config.toml
arch = "unet"
model = "image super-resolution model"
dataset = "patchworks of several textures"
train_examples = 145000
image_size = 32
crop_scale_min = 1
horizontal_flip = true
task = "super_resolution"
loss = "mse"
scale = 4
norm = "batchnorm"
hidden_act = "silu"
widths = [64, 128, 256]
blocks_per_level = 3
block = "basic"
attention = false
upsampling = "nearest_conv"
init = "small_normal"
residual_init = "none"
optimizer = "normuon"
muon_scale = "spectral"
learning_rate = 0.024
momentum = 0.95
nesterov = true
orthogonalizer = "newton_schulz_5"
adamw_lr_other_params = 0.002
max_grad_norm = 0.5
cautious_weight_decay = true
max_steps = 19700
batch_size = 64
epochs = 8.7
lr_schedule = "cosine"
final_lr_fraction = 0
warmup_steps = 980
weight_decay = 0.01
adamw_weight_decay_other_params = 0
Rows from block 7 of a small image super-resolution model, named by matrix and row number. Rows with one number belong to one channel. Each number is 500 + 40 x the weight over its row's rms, rounded and kept within 0 to 999. All counts start at 0. Numbers have three digits each.
Before each channel's rows are labels from the 100 images, of 14976, where the channel reaches its highest value: "lies over" is the class under the peak. Only what is clearly more common there than usual is listed. The data: patchworks of several textures.
# convs0: first 3x3 conv (model.mid.1.convs.0.weight, 256x256x3x3, each kernel summed), inputs 64-127
# convs1: second 3x3 conv (model.mid.1.convs.1.weight, 256x256x3x3, transposed, each kernel summed), outputs 64-127

lies over: triangles
convs0.153:481439431487521491568530535489514469566454491488466477442493502542543447454456502464506426488453578486540545412503473535555512582426471525508518522499489543563559484520513571506562558527502510
convs1.153:592482545456481467558544453515566518421422514544496478477492482562482537499428480556451492461506532400486538490474474448511509538462500491430461480486473578434540523528501538473498492467491559

lies over: rays
convs0.165:432566508455477442548487508427479493481474504595434471566500448481534499508374517450544490539388552484504522509473516519484487531478509491513463504489559475466461515496617532555498495505540468
convs1.165:433511582504536495504487452506550524486453488520467584485456476402423461434510523471539519580499492486519528543515485492503478524498486507517481496585473507535528471532508427561546518519476453

lies over: triangles; dotted
convs0.31:521512462559519518489465511483453614490448515536525480417557523523483511535502502412515494514538472498480477511581506442487531420472406472490473525465503489550468483504466503519553546446481514
convs1.31:508518506460427523489525426512464508516559488515427487478510497483468561449520453501542524488516535544525470468430486499465491513492490523477524449510472505466536537454508494515473528507500455

lies over: triangles
convs0.94:468510485528464486548495453541493554470549543512482576515486510498442461436495514546532464472554426539469547490532474527464482449509454516516438505546564484505590498516533476557423481534457475
convs1.94:509448525574558424510502544470591518520415520480521532521541470469480485492560538436483586499535590470564465558463478435505506451459566517475512486460476509540412463479463516492550462477469552

lies over: triangles
convs0.138:516541485435531537540488506549496488633500504449571558562461473560427439537533506525538505558473443434418511471450467580504424458544512490514534573519531493540505457463473402541578477445525506
convs1.138:526425444533483449457544560454543443510426541463465494527491457456515483561499483465537482531578540509524484517524536451474565482463495479553467474509479454487520494528508516452514469530459494

lies over: wavy; zigzag
convs0.7:501451530531503511485425467553538444453509497429539549437456479494559492487512454505555490471427439450485518530506520523457502538498478472513467411562484545489558512517473508460485478473528463
convs1.7:549472467474426424517621535450488547533468505467497538539558482544535524596537533579434512450456529543492487547535537485513515516488544524518468512514552456519489448470557473468554499451490519

lies over: rays
convs0.206:496550505532504523486505524415441573513576444523509558470502468522548601553500512487520564496454530489508508466546568483479541521466457444537481459524494516574492503451518570580483519509530514
convs1.206:489627536453542541510454455554470556453550576488511524507500471570588546466447464464565451454571497541465505467512540555496485552503472593432478499473499455513464599484463487506570477453445593

lies over: triangles; honeycomb
convs0.67:544487483478472502523570476585506438523547430571464513577490475494536470501437489503486517478510515429438467448494502503474477483436517485456441478432466463532436574487504518477451521523466443
convs1.67:487431469555547449502555478523524534539493504554560442492526609541523458482495422455524501534551595411486473482431561467497508560512550495492461484506479462468489514489457500479506477519508481

lies over: rays
convs0.177:446552488475507511478527537508442541521464574510437538550506464476478524552447513465435493570521494572567538482495406516500473540461519593441494521467537480445464437472496484471480529441474497
convs1.177:495462444521503464475580478494586419551460543484628472519467485477455503520499415587422523469472490485473482500468495489486500514461471413508537504574452590474586533531492508543477469534447496

lies over: rays; triangles
convs0.95:479421502562477628502515520463450569566485441549474572499468475472645466476456518498498485514498456513492499492470541433472516463519553498522483496559522464505461505422511550481495508549448530
convs1.95:493555522524475486465450468546510496450508508550485542543489497505415573529519446475576415563470498495455530497584480573460446532526468523436547524522545518475470562421431560544436544497507476

lies over: rays
convs0.39:545505476491493450547474423462510606492575473451519495597506515548470507505427533467515482478524491460529459526549548656444468482544398520492561516488513534480479537552526506497501510485489502
convs1.39:469466518510497501514488445528543491510452544552443525517430502494533461504521491451485498465430495460465439511526447450546491531519488440524480490498446527501556498474496488533576521451466458

lies over: rings
convs0.167:568535540465517450477466515523520563478521453566526441501552515512458490529490465477571486535469491411534569539535438532497536471482476574555494488475488480451496437509570500530499499577497489
convs1.167:502571574469569460594512570466479444519536537451507497501495538469580554452508516474543506506499531564447504509490491551517531514469505451419449508477521505601446527524530469548452503506479515

lies over: rays; honeycomb
convs0.198:442497502443472516516576426485498440543476522527515439492508419529462484514463529473549521574469469577501489495453508528485449498503514593497559555465477520435547523484465480588505506434527522
convs1.198:518505520543499466432477534515498480481464457532491501516452468468438521492553532507465520463507500474473518489479535576467490570471551558497486447539549495527514534593538470488508595471527447

lies over: rings
convs0.252:550580478548499554543495488555454536469418466467502533498416507480536548533480475559467454448485490493443508463477525538514477532519444439482470518457602483499491510453485459507453444539423522
convs1.252:494471510548563514447562553517502411491413533483456547579511546461522497494541420415512509543542525459498495498396439479512513556479609503441484472539457409457514497503425516516513521501507486

lies over: rings
convs0.69:458565445500463499490493497501460451490554505508465500467596510480516536504496514494470493552505508475506425514449460515500573540474547503500521472506566467488445473521422549508503518538523468
convs1.69:451486486480524447504529473461554576488536530571462520514486469397501548506520566484522559478551558566493531485500531475509473546523563496451562525485431482591393454455523510542528479467508565